A small image captioner, trained from scratch.
Model: encoder layers 10, decoder norm layernorm.
Data: trained on scattered letters and digits in many colours, 33.9 epochs.
Rows from block 5 of the image encoder of a small image captioner, named by matrix and row number. Rows with one number belong to one neuron. Each number is 128 + 24 x the weight over its row's rms, rounded and kept within 0 to 255. All counts start at 0. Numbers have three digits each. After the name is the row's rms in percent of the matrix's.
After each neuron's rows are labels from the 100 images, of 14976, where the neuron reaches its largest size: "patch colour" is the nearest of a few named colours to the mean colour under the peak; "strongest on" is what is common among them. Only what is clearly more common there than usual is listed. The data: scattered letters and digits in many colours. In brackets: how many of the 100.
# gate: MLP gate (encoder.blocks.5.mlp.gate.weight, 480x160), inputs 0-159
# fc1: MLP up (encoder.blocks.5.mlp.fc1.weight, 480x160), inputs 0-159
# fc2: MLP down (encoder.blocks.5.mlp.fc2.weight, 160x480, transposed), outputs 0-159

gate.334 073:136152103132108142110122134134153114074142158089124114095095085147077118156133173131131108156128130076114148136087134144111141136103109128109125091113111163104188171120126139135152182121089132095121140118108129141104123147130090123145178113143132117161127135174116155137151115147137153140132137109096129096167117085123156130180100122157129140091110131119137191112120112149123117114122114137122152100147155106144133145160111115152139115143079136189129140145128097087138132115117085
fc1.334 074:170106170146142133151096103109170120134146149128135166140119127116107147108107119118108138126134134168134131140135129074181140151166121104090104154117125162112134162076118107106152127126167143157132139146077065164076150090133143111117124108124161105114157104165109135127110131093134130137129104126129101183121114161137148117098113114098106115147087104097161147125148128135170088118127145121157151127117147128120163125140089132131157129153105120165081107147117097107167165128119113
fc2.334 078:096143113128116122107151126136097156135114107161144119103105151151164116104091131117155131106128112130111152117162093126130082098135123100135110143116163156135123139178101116131116144165152111174170106115127168113115155150132119124124130102118132102145128097078138081165125082157129144170158154122136152109087112128157142140112133104132137206125152129105164117181133165125094090111135197135103125136121158142141161135079108144117131126084167145117121133141112164142101129117111121
patch colour: brown (65)
strongest on: orange (90)

gate.251 099:052135124109147104169120119173082138139063096146110147096168142136144136118158115138171103113179125107132112167126111142091136111111149132178111116132128117138111114120122092120124113140162122111166117172104155134137142148110149106180098108145114114151119145098175109127107109164110098101159120128093144056130121143184106132129157123112141157148149116146100136129118144119107153148131170107146113140110113133123109130122120125121168149117130142087121135088141114162108091129131129
fc1.251 098:134153120159133164077114101133112149107128142150098140124119118163130125117119131142095131135138110146141154135116081129092153137166116100133113111162104167095124126117123126141145160125097177142108144070077138148114124100121116092143165174135207115151102089091124155135105126120166165130117121107098135142138125145123132115160145141112091092127081146134161143115119152128132131103127075115130132082154160123152148158131095148121127124167124143114157145192134155099145136115094146
fc2.251 103:130133122133156126107091125134127143140128077152124143155101131097169144147105131115111103179122139132130132117112168147123174084074148152156149130139078097158084097141148129148135103128170140118126141126084146107137124119145113107125161154137132174125125139080185154156133107143123113129148126152123111100148118159107084116099161124106160093155097111111120099091093190109120137117149106116159133123146080115128124125139137091113153150160142103124159158097164117170138100131114146
patch colour: white (67)
strongest on: purple (41)

gate.297 081:063130123095122114121172120165117119154120126118113119142133113148124108128151159135161105134108116109128114159107151109076119112108099150107136140128116155052129160140137139131135102172117166089091124116077168140114106104133106177177160157143128166113164152096146138120128137129088153119130122139122167121166128135157143133150130124121097110132134120168184125123119104108145102136122115081120112095071139117150110147120154099104115095157133145150102147171140145154123148166122141
fc1.297 082:084109118116094141111169090096132119180119073122108108130126133130112153099184149104132134133117136138124131168118141137125138131143151151143110171148095124094124162145129168114095113129124146083111165108072113153115159092114122142189129134148166115106168146099132163115113096134126139115154122124101144117147143140164117141122147112096126120155116146124151106140121136146131116143087137082152098111084101121102120182122149123158113150171146150101103113124095109133189139140142094
fc2.297 079:142166110142147155169111099141114133097143144119094104141117127128114146164142129160097138094120086135124174139146121138100149120139128110129085106096143115113150177108124113133177196139134133109151127128122137144114110115150085088084132115156153074107176069102113121141142151148157154154107128116120134151155113128123125081093122135092125133109099140073140138131145162136131127116147118149156137139157160111143084144093082133112123104125105163136154160179149143103137111138156143
patch colour: white (71)
strongest on: brown (48)

gate.371 059:121139123146116164176119119125128123135094136143134162137118187148168149137135113129144102111145100124161117147167087129102114096119106088144127125110130109158136141141128087117123100132083120152089108142148126157140138123133147135181087152130130157115099158111192127118059139128102143176159116136083131085157189130166152134112145105121153139164136143149130118118136151133079118138132121133146127163143174170113124118129136165116117122129131130176169148100131092110116147152141151
fc1.371 058:130151151152156144098141137125151134169106121091099118087139123133123151122114127127089150110143108150132119115138138143142129135114079105122121105135142113131136127106157154133179126131053105081122124172175135101121115146137130099118126138153103109105122117120171107141094121135157136206131160141107153154161166104122118157104118117103148125140154095127121166143095152161132139145101151145133109138146152107135124135120167154118125066080154112170143144086083112109134078160136131
fc2.371 054:180111126113161113125104134123141104117124134059127113135130140140122113105143132154122104125107124121121126167045119166119172210127135117109106148085121118082135140125123083117136101112109147120125177145123115177114134144117111122153130153148132167149138140150103106115126089138166137134123147118129151145086136111148115085135097120132141138148156127121146138140121118173144145125117172131111065138096128111119172140142106105162161143149108131155168122132159108093112115137180115
patch colour: grey (37)
strongest on: blue (89); purple (49); black (47)

gate.365 090:161149076125154144145106142151116133114137148097123117108118129160124153122080137124105107106109130123100154103127147092114154156122101108075126114131145125092117076112164111114147111136106192174148094168104077146130144121121151092119111135089110139134124148164109115127129159116139130125140169128144076148102116095124102087111093131139125152118134093114151165118140131135151137113139138111141145165121129153130144128139123133071129144153120071116106105198191124117132134163129141
fc1.365 096:105119106127099160124121118154121086130109158101105126170134126131108128094132089142110133133150132094093139068165126140093154121139081117118127128115128181107124131135142106151140070166133147175085089156131145157144148121146169133137127170103142148124164178066107112097117110127131166114128136152131104148186119119155131069125142140125115124144148135105127106110132118150116092134125176152151133120083143094142144133102130097123120151147142104135079158149152115149108122118094121
fc2.365 101:131125155162138108150162128105127097111120100161149134139131118105114091143106119112146137155155142204096122122134119148165096119123132130148163146136133136121134099134120157116104170101149130126107107123121100127102105157097149141098118136086109151152091098154147171133144116104132118099133105130137120126118109125093162175136121128160171100117131120177074126130102114148122126146138084110104136116100130150114136133156161141195103127103164137149047142085093123157127107107117092
patch colour: pink (46)
strongest on: red (87); brown (51); blue (48); black (42)

gate.132 078:131115062181176130127119112166128136106155087150126099134085083145159117143146158145145126135139099158128186129138113138126141107105143133160117116159131102143093119130159128069110152100150121173157179079090143128133097121138108085125133107105141131149098079105159148132119139149150100100152113142150115112165082150129146122102134103103139136109085128173144112142134136116122142115162103166111118094156117132103154141134114144112127127132143143122105160100157141144108091128102117
fc1.132 085:133119181139121120150109127117092166119130104195126149114142160150148118117132116136154129112163120160173086150176083118120114112122132121140127142084174098136101085132102137097143168123159166145149130135105138091124138127137122116119133117090132150106060105098164126159128123147140148115149117103140101097086135143167105147123162106112139101104124118106134136153155122137108145127160144093134135126135136140142124076095162158086198114141143131152141090104142117126140147144140087
fc2.132 077:131151123136139132122164107146119113124112117109155103117164124090141119161107136119142109117138144156119173147139131085131092118129126148132093158134089123142116106167092142124098120157161119120128104137081173137102114086128189109109142132090117156127105103106122123157138151095084115124125140164134138111177170103128135150119133109110151122138106124159152121144094194117141080118185140136144153141110100109123127158154164138152116153101132094105119144091082142180109137131079095
patch colour: white (84)
strongest on: white (40)

gate.429 072:096111116107105137175164138116134142129138133104155078098103127157109141135111130121116131152152131092115125075108161108135144145112099124122134070076161117095156127143105133118140165178136119123130084145167149136106101178117125179094143083120068153117116180154114134155143110148127100136151142109157151157122108093099126105105122136194137146108142133142123156160121131136122105122127153135094121141117129157123092079116139115106141069110119106118104139123127097136159123122133135
fc1.429 074:100068146121094145136142111109173122152129124138149070097077159127141101126088122131120152102123125141145127174146147121147108103126110113147147152125125111158124112135097149146124139141149147111126125117123139106147094172161122140062125095115118127089178093165128128140112140116140144121116133088131154169108149116110130161099116116114144111128124081105153095135133099128143120118147110053108184131135156130131133102148095121154101118160138113158168131123112141106178185152115139
fc2.429 079:141128113140099121193128117141134121128138107213111170152161139109151151140103124127086118119125098085142129134124131103117162108184148135146105141136085109137116152120106103209134155128120125138148183122132108108111150097134099118123108153126157130129121125093166149127097091156152128159150143126144137115108110133118099086123155126097096107178117124124136098133096161131106102111168151104139115116145125097104094133126108132153147179156116137105116173160133153115124128119098112
patch colour: blue (34); grey (26)
strongest on: blue (72); black (43)

gate.288 089:139098077124134112142138181147101107114096098164114164128113114130142140110124143128113153126100074139119130140089155118146136131139177116157140153148135086150158163117101154103108123077134142154146102123134114097082162156131096102144131136114159100130078135154100139109100110125167128117130123101133124138114096094144142138152113101129133121114132131141141138145100140122148161111147125100096129117189121155100161142140069159138138191126113142097137120112133188111085143168137097
fc1.288 089:125112091127127171121123114086126156142140130179122168112137193094148056117093117148140156150097132136136108151123140108139118151096150135156121126103129111105142120135134111105108135104141147139140101090146133115141122151148108129138107116149148091112064126119108116125131092135181127100110108131158154126153123172132151129083122066124166118133145169119117091120152137132136148129120162119086115126146118088099140162099101124115139123127161135084132136179119128117170190125145112
fc2.288 101:128114114136134095146126173139146116128143127135137118129095130173158146120107136134149128159107061171099153162135101103156163117116135152139148116112147138103128132166150123113112147130105128142116096119136083151094128141114132145098155150124105163098137157121123121142123150108103135132143178088124098155138123144133139165114135103129088156074151123099124165133176131115138136166122137128172071130115164169104116086131120102138093095124142162174145118072075166120095113128150143
patch colour: green (88)
strongest on: teal (73); white (47); orange (43); pink (41)

gate.199 059:110106127133085114139125138105154109162136122149116161129122155124073167167154104134148117110143129168127111118105159091118096110072130100103157080114151106159104113103126121110120141118118144131099143074134159128146137138135183130133116111117100106141110166161135099131110162150071102138138120089113159088106081160161135142130102099091136112101122105116108116115161105144135139097153149129125166139106186173158126125089131160124148142129151137118136111150126118081142118137146157
fc1.199 064:088192140113131089128140138142142100115118118131092127127102144145115150155117134111106091128114167104129075082098123105090104113126109147113151109149112095135128099146113172126140100171151168140141128133134123126148114126097097138122173162076142122131125119143066113120167115114130162112103124164175176113078166129147117134161124103133094105155121159159172146112117152162117107129098128131149098129147159086140115140106114154142116120163119172127157125139169148144151132126131122
fc2.199 060:095140149147110147130124104124085141117146130183111107134075137138123148119137153136137090139116143149121094129125140117105089140100153132133167081162160094107131136138125136130126096097123125127151147121111076144143135144119144132150150138165142125123134154095140103113139073144115148131176105121130176098097079149138179147160135108117150159152150131137147108099148080130149126094082109127156120094141133166122165099097153157115126122175133201110129106117140108119152126114170154
patch colour: grey (30)
strongest on: blue (40)

gate.107 102:121120134161124121169126116135143168143103116124119103154101092171123124172133147164167073151110084144135131136111109093126121116122123106112127116104137130134149107171107104141140126122145090127170167115132098102103112145140150146159171120155164145143141160145141120156107119179167088097115152148100156125110133126130111130162140118135103126135110109149122145116120135142145107084115104110071112152122144105116134150079061120137140100159138101102081152166180132149100139135104168
fc1.107 098:089099110143092106141123097127150103136117084123103116140068127095144115173140095129103131161175118127121137162092103178088120123111149137123125118174118134146118100144150155110127150138156086096125119164148139122127081152123140110131141132150173111137168173115121138162117137158139151097125144115100093142129096124103071108154138101149160091138136097134101140160136176152145134117167130115108115177106139123150160080163128154156133134122131090116109161128130124118153091127123135
fc2.107 094:116141148142089141119153082123147108131130126126127133092099164109155115160082121085107120159136150131125103092124087176128150168152113103071127127134122123118113098112130121113160128129112158124141123125146149109120131156116116160148120129126146100202123165127121128200111138125112170080133140090117123129098125105086118140119112141129146154081105120100086183134135169124098125141159132135146148162157136115128127083158146111141148124117123096085157147122124120107164100115133081
patch colour: black (79)
strongest on: pink (57); yellow (49); white (45); orange (44)

gate.289 120:121128124099113147129128131097100090131103130132141133124148107152165116158120137110162112141106143133140088114142149079153102099089131091131157117115132124142107092160122102116141126124148114165171166128109091115159113116129189098083138138108095172116122120156123093105129144172106108181156170149097122138105153158117159139080154116134090139103085182146127104110089137118144082112115122142166154132142147130123130138074102118114115134113163106135130154124132155123137145113091167
fc1.289 126:098124153125089125101112183126124186156154108147123140143103166163102139108110092103066146126182118140149101137156090163127093119128127131159116121111152165126114148109142143158123112169136156128075127119117172093132130137115099143150106123136142126117121126111176155146160115113136142129138097106145111117096109129139096130135131160149152117123118085092184127189150086115092127140129131106120124134092136114184122095119150122133127100130100140157145087155139103124107144140160122
fc2.289 118:085088160141070116110133166130143135157138152158116161156164111097099120175111122122114160128110139089148102126141133131146108120132127130122147144156123121155165066185150138161157122154109124126147066120115139124132127133107177169127107099087121099126151181145132134123114161129101133167101111139153135122109107114133122123146105157154133075151053141126087155143093118119117078107132107122147138141112139128107135100093170139144116136128125098115116108097132099130132127127144116
patch colour: grey (58)
strongest on: blue (53); black (48)

gate.392 079:089139133081148085160151121144119099144102056123093131167153116150141139141137137142176100121134156078116102136128131130089124127148186116151126150147134098137129072141095132145133109114164130126129101172113155087147161109113142112142116121138134162145107169133108094103104110134127133114144114137109156061108138125186087127135123128122115099154141148155107102126075151134113121156135159088147121108122096119084108141112121135148162162144136138140106124112143125174132092139130118
fc1.392 070:087104138115133165166122120100138141146112159109143160111135114092135085122111143139133160108141105149141121157156151122155146142084128146109158127135122093154136117156140131097117176099113103134137114145173134120111160186150100142127104064114086114118120112144153102180134122153144106138108131129120130119148099090176132188074134115136132135115109142131102097136140110140115126124168149132087140145137090101142143097130099136106170150084154112166109106091111080125107130149148154
fc2.392 070:105148163120096127166140129144111121128133121110162060098100174143134099111131138119153154110136117121136120119128104131130081141170117090086110156152146160118111177124110132103116150106062157162132112138143116140136096126107164144142101100098141120140122095139107138128097185112093112125118138097147095124136158131090140108154115109125130157088179140171091145182136134153118157156116128146105129129117154128135130147142104155163098111087112143111125119155102148107129179129154150
patch colour: cyan (28); grey (28)
strongest on: teal (69)

gate.306 082:103123115077120113153128147126161121107123108113129090090124101159113132167129163135170099149183102081146124148110115127122121145098103102102188068103126122110162132120159114147123155148086116098117133149090162096124124135115173107170147094142092146154094128150102146111124149144126107126115143109127110085136127118129147190123106096143123164083143146116121165119101129156137172116114129126089144102135167125154118111125108118099168125126111130127138165102110119093107137102146107
fc1.306 087:143102110086140107147132122096099106107116136137142106144150107101126132119176163123132133145142140070147107116094122131121147147123155127168150103153109095138141128136105151138111164144109107102121153159124170104172107140101098094147126107148084143126135120105075176130124141096155099155131113145102123073117143077145140112163138119148134154109129193161094083128091162165104165135119130136095097107171119136154113131140144132157129141144096138156144161084088113142140127112132129
fc2.306 081:187124113148127098144131162117143112093130147098098128113198118121094134185123122155148141138144130105084139136115141099110123152148131147128149117105133115119131144115134122107117114168119130081110129133190159122141085094114128110110131122085100160132118147122115151092160178142079124097116154151139115135161120126118140125139156157122082110148105120150107152106120092181126147147129113199151107138111117106170126113112128148121092161142105100160094122100153134156125125130163097
patch colour: pink (87)
strongest on: purple (100); brown (41)

gate.212 059:127128154151147123128116148102108104125145148089159159097128158075153117157095101126162155127190136142096133110120105104165084159118106135103084118076124168116121107106101123093104133097117143137149147119144087138134083139126179110141131124130106129122089133151143108101123129134125151132121145125112110111096146144125106136158133105106112142134110117175099135119149119180166110117125173170152125154100129104119109148169122165137112160108158103115099115166142091154075133155095118
fc1.212 063:101144110128118118097116121103164112135126147130097124125129107117115167151162161086138122124149131131102127115067149142137125154104171133148147109150120144087109116066185112139120140132122122087143168115144119159128125135131099123131135170131129112143160138159128170104159175090114175153147117083099118136175109123117091113115135129135121108075038105140150158131112173112115162114094116109123095147128129137149081128136147145130146150108139145128086141106122139111150125127106140
fc2.212 054:072133156154131085123150117114138157150127113139134172093126123102129149157190118085132117125153145074116127134111155107106188092115113105134131128131125126078131109119146102156111122116136144066159114123124189106097145160137103123131106147129112130103124159113151118164162127143080093117139188128192127119126105102105110126120134094120130133130153142127089139102094144126104127122117142106121135144092118156131167131129118111129166166106154116101145123103117128144111089138173102
patch colour: blue (43)
strongest on: blue (71)

gate.329 080:125161177085103098140168137156127157089135083123120138101109155127178094149129138106149075169127135132125146134115152122132110136135136108152120092141105148104105151129139111150118130157082135135103109177116162085140154137109156134137164148112109109132110116117159143118133159114099076080123113130117102106144149112118127125131128144121133119139181124158125168166082099102118110182155150110143138151093134164128134108122156112093104147154100153100123147114136146146164096114141073
fc1.329 080:127106055170113124136093114150167104135144134155116116179113126164101153113134166153174125141122121134146123115127124138105132134103103113122101153105189079139135132094135143114118085146150114121134172107130119122172125114159138137103125109122133164093110140132125103108138131152127132126128129137158147126164143146100152088134101121131156134122102101109114140115150153163138217111119114123099099121125135106092110152073108147110121115135174107086145094103183135114108131168139129
fc2.329 074:137095104122080128116172083110133136143142114169146196098158142087115088118091122126096140173129124116123111114117155110136130146117113143108107147128144184133121136133155114100114163134129113157123111134116119114104129134146099144142129082138126107148126132134149140129119085118126126101144064139143145135145162101169138100060113147127160147134155071098176102149126126119130110146154166121126159131132116128073100116111136097124104127094138127137135136108155153135144071148076109
patch colour: pink (61); grey (34)
strongest on: purple (62); brown (45); black (44)

gate.275 089:105183129124142136107114107093118187099138160142110093130089131113134118155105126165152122130127134117114123122135088121096106134101085122116100114131147151108095090138170117137138136175156185131134110115070126164134113112136141125138131126141176188154111124132121138131106109137142152096090142140120150098091089123101134139130118096123110126095114141115136130095154150153169120112142109136107093137154139100219134117119114101076142100129136153148132144161172118138136126099112135
fc1.275 093:147118144125119140164108097120148103181132137115118138126113148171137118116135102111155096103116138150100083138170121130104081142110170162149135143160089147149130104109166103115138113097136091119131141174132075157158137148113162149144111134123133075141121139178147092137083131144116130104107138113136133119096082128153131138139118122128132155181122138120117123081152118129161138120118126126157102181136090085082118135127152119106151116153132112068126111104161118162129139097171103
fc2.275 090:127162146131148159126119111149107114065120130120135124120076106130119132175126148127100111115164146099162170135100126148091155167150126099098106080120142132113117159086140131147193101126149115094111178130133120128101090066132145121129115128140153141132151148153134151090120147159118149122089116138129114094130109173082125107128116144138104110151120118142118181142128107109142134162130097110137154140149109095177107119134135162141158098125092146134155149128191099127128127139097113
patch colour: black (69); brown (30)
strongest on: pink (48)

gate.25 094:131178136142157135127127134134110133151151124120117101151073136160127161150133139155145081180105101162104139140124139123137115125094124104100155136141110145119135082145117136121113088093130106139182115114085127152129111111120135138124140101108139141131147098161143173195112119154165117131130128131126140130157119110101157177156109097121150137099069121144154129106144146102130145105067097111104122087122164166130130132096147128142107115084158156115129135104084128142131108108129195
fc1.25 089:090120114134139122164108121139100130131140143109126103171048149123118123106180091157131130147106083142125139167130174125137151097119094105147147114139156105137137126127113112150128087097158147169142126115097139207103148110150131114157135110132130146118133101114137121140158125106161149146119079143111129145129094120113159158157138099130151092146088103186148086093127129111152136115088129113138122109116149127110121165145106142151119107142143157152123130090094126097122163106161165
fc2.25 093:102080130114105132167145229122132128123126152155163137142109148106110151126077129103105176135173107119149125117128093111132133122163123127126124119110127136119128158132073105154119147152150147147123146134144138091130138142096110138119141169127102118077143164162133087158118176114129146137133105099123111134113136137105134117123113136156101110123135146079123137197113155145129103110174139115105148120115159157113101132160115126141092141116090128142123113192114115088130129112090113
patch colour: pink (42)
strongest on: green (75)

gate.15 130:146125156126163138126154119155091175117124142127111107161140147095123108152122114128079107093151156115116083097118135123122114132139113109110149127150140149160128127114075107152125111131175128071121134121137142093150101119125112119139127100146133135164116110140156133122159105133136172137093112155184184108127140129101094116155114161129157104148120096143131131146143130099166125084083105126093135147125111116145097110127162168108144131147072115105184120193131126145151114165137168
fc1.15 121:127098163083111108169155117137111167116130140087135143111163126167157117160094149134149146131112121104150099142131136135160129126135135139165118137102122168127114110136137095135129155103166156142102130137090142114122108125139122099129154096126123124142110112111117157108129142095123098107130131169134119097098153115173143173108117136135113124135104093125189099164127098083112110125122103091108204121147132121133127147137132114115114124151115107141128097169214130151100167129065115
fc2.15 116:137084100146162067125168146134125108129112163103109177142121096124108166111112120148129137077147100138144158160093114161133136114159136129130134160156136102141154126123112135098125136144140107136115131132108110141131102149106186119132141128085083133103161113165129138102124171127151126178137127117111119142130120116129130125103097120163122125090117143122095106110111134138182156127138146183167119127129132153083131140134126127123116094079165179124125161077109161155077112151094115
patch colour: brown (64)
strongest on: black (72)

gate.377 104:143117133137170098120119133116128144108135121111150115139131087141125159173114167149139124126107109183131131156095118120154103101123161106168145117142117113121164091184090100124087180121137123105138176133111113115087093111100178108121141139116132140124129084137133175151154130130141088113147177130133112101126115146086146160100122071120109143127075115117132148135140136063119143100109094093117162102124144124129145115121116164167153114140136142148127148085129137133128163111131095
fc1.377 103:115123164122152104136126132136089147113138072134113123150111133106136121121155124155156125133107106167130127152163108147160129107112182148209144140157125105154128146160113119116079137142203130123120146121132145118110121151126125118144145122143168139126134077102125148124164119109158117118128109144105129112182108104144113178132136116115127110166104131141136072167136140130095161115097140081114116135085138113122129153130162117192163135139108162105132106106111110150101091111089129
fc2.377 111:150139118135086165156124183130164106144134129138140135137160157108092144133125129113107139139172119121129121097173143140120115157144125119076142096139121167087116135098104127139122070140090132132095122125131130130169119090087150133129156173125117149102105150139129139104105149110119109160117099129139091144166132131123130099165130159163129088128139146150136163168093141162139103148153129123108140093096163123168125105174129153142086168130086097128088121150091106110107119093155108
patch colour: pink (74)
strongest on: red (71); black (42); brown (40)

gate.108 091:118162138134160098124172133135072122117086084129123133151124138122151151122078126134162093131114117102127113195093130139099119154128172144184114164119158121172104091133126138158142108108146111139137121155109122100135133142158094141151115119133148109090105130156119116103136129168136154144089136119137155081113138125106094112150115142130153135139173174174135133132116142157156155139130144114148104148158095081115110119117149162112172120150145182094125154139161112132098132142119097
fc1.108 088:128216139111104131105136118132072140112135109091125094150131079143143153152123139150153091113143121144149135132141137123094140154104084076148118093125147161135121070144128095136145111167144118128168132113078123150127129098131159114152109079089134174124112125128106162123139123157126124161113142164115137110104119137092155093131121121121125158128139145173174141135111123120152125099117110132142166114150139082180116121122125153116129107121127142166145139125199124102132142106124126
fc2.108 097:186113134146143102106180114123133143132123101148120140141131117101120115144100120105142128159119139132154136142099151135127128173135118107147102150113114124157155067126120163137127118147133136143156119128115130093116135119111117074113140141128125153107124109161139132060151122134102138142096159183103139117113138089139103140155126128128142109093135126147150122158017168130148116146134117125160130129157085083128144128114112144111163152140138078123142132084157130166127122173100088
patch colour: black (92)
strongest on: orange (42)

gate.172 078:147080109142137174158155148124093131119083129113150130091092125184162158124128114137120133105122154105164110143116162119134134119120144107080100127163117095138130119138138113110128130116166119103161108173109129154118112146093174149094121081180097096095119112166140132144100136109149100108134129107148113114128131081123111156151124144120150150082126089134105144114124114096134117119111093086097146153135084145126130128146130126128151128135095090105114109078125134112149145118117206
fc1.172 076:108134152100110089136166093153081108123105073102098093155166120112109175132125157093145132115116114122115134132142131122116127136124135148183143140141163130128134150128132125130144103116115120097132166158133116099097099088101092119163138163153146132138128161106086128141137100123125169091133159135138156107131123135138132157162118171125103133142142167143157135142153166140129104143100139071187107125137100078125119151111120133160120182154107081132127109076140108153139102125098109
fc2.172 084:074116136126117130091150139134121128169133122117125153083119157113110101128162129137140163121162134139160066152173122125119099138072123130103186113144113142186097094098157141103126071105121119150118131141121113120173126134142160154124127116094097137163109187132145102138105124131122091140142142114136153130114089128127141128138152130154171138097175129134065126100158110122139158142102159100083090144119119126133145131143102132130113097092169131119147115121118112122114120133170149
patch colour: brown (90)
strongest on: orange (67); yellow (54)

gate.279 102:119124076093131115144131167120123141131106140165114107131149161161112119085042157147105148124099086099174108121138137106149127144137105134181104164082149091098123116141133140134138140103136156175141090153138133106148174152161071135102162126123093101112113152131128125125128115090168129108111126104143136112123115107149128125133131094165130125114160145119122091141158123139127168134141141105081116134116129105100156125142110118120138142159135103078109093139113129159095161148115157
fc1.279 112:126156180134097138116114157113119156134171146115141145129106145140116124123155138111124105179143151171065167111145117113151118139094090125136111121098134156094106112101148108137132147155117071110138156090132082173136127100124143174136090151167132129120118095117137138158104128161121122131137124097127146142127089185091169121159109156111120145174121110123129142124145122098136070100086155151142104149086131143137129147092161100119110084116120125138126124127131092145101110103126149
fc2.279 111:182095138154155136074137106134115124123127119142100138119182137095159144092135132161162142123105127117200117130129157134115117123127122112151121140118142060148102108123127090089129087129151132125148139111097141108124135132141115080134132111110109149114092106119147125076113120127158126126115116172128142124114182106159120149117133141104140127108084127127179085137115120147130151142116141091155130136158069089155113147080128114134166146163109094119152101096162104142126167142111117
patch colour: green (73)
strongest on: teal (99); yellow (41); pink (41); orange (40)

gate.219 099:109133160157143126159129122132136150107107102093137126137114126140129117160119120120116099137137150125128146149148132121164141104106127103147115150091147160140148113112068115132108192131138099116123123104128140137091086135163150147109167118167102155139112134099149157165131072169127140067169141097117148104127132135083132145137140115092114136129169128155078170134158162099112149119092077138125150074128132155098131172160133143127134073131149091080122126108120109144131105131135128
fc1.219 097:124099143149131132110146080148102119128131115079176127113145157107189112131134113123139148106102098154108135130106089131162123123147160141094119142123147097128187166146108106138140135104142132096102149113148094089095107153151135112113151113145172153132150103135173127148128129099091167120131175124103168141124143102124130203098112097129128118136121110154120130146104114113125121137177137077113136108120135121139136112128112134196125125113166160149137148080109152115156116137092100
fc2.219 089:148133134156077108151125128123110123109123114148112160164145135068125149124129102104150139136118100130105125118160152077128095147160127083160138136194136101149161140150115133124134156123137128122128111116137145115091137075129150117116146145093150119138108110122136148072122113140182090181148118112126125140137098115109139111147130128124169125131138177143089099109116100117139135116078154111122144099117135108106112100113085214155131159148150115127120166139102159102113105097143113
patch colour: pink (64)
strongest on: red (83); purple (47); black (44); brown (43)

gate.413 084:125129102128130105094140161175168177103095121112096174112145118128166126149100130145146136127186102119100153187136104110130135138136147130144100128087122097077135124106139095114109162098164114161131120099139151106119136130129137123142131136159139117156153136119120147113081100103154115160132111111108105093127116169143134148120107139074116157132106148140086158119126116121113147152126145107132136132151167116123169126144098124119126124114122110123091130165167137138047153148067102
fc1.413 083:120138100138135168099115147114148120146150135108161151129147140096151109125084129131123185095125157141129148144135146087109110154142119115127105154129112088119095162099151142101138127095136052194104144067132124151129135112141154147086147141126131131131104122161124112116071149127146120184094119109123099127150135143104122107103113128120124139153101184128074118121127119159147131130106167169148114151155134108133165156131137113107108118112151125100116107149095127126076153139085136
fc2.413 082:099115121128118129086086125091123123105131147159112142108128139158149099129119120116103139187100122104154157164120100154147127102132138126155080117129109109125131115164172120154117119129136100137130099113115126142138161187141106147110127112178123104093194117146142124148106153123116145126108086121126142121110130120125168158110135153125124133069113093089199120184162118094097098118148102155120151113152141168120101146094149090136116084114104149139140100142134117111118155117122155
patch colour: green (82)
strongest on: teal (83); white (41); yellow (41)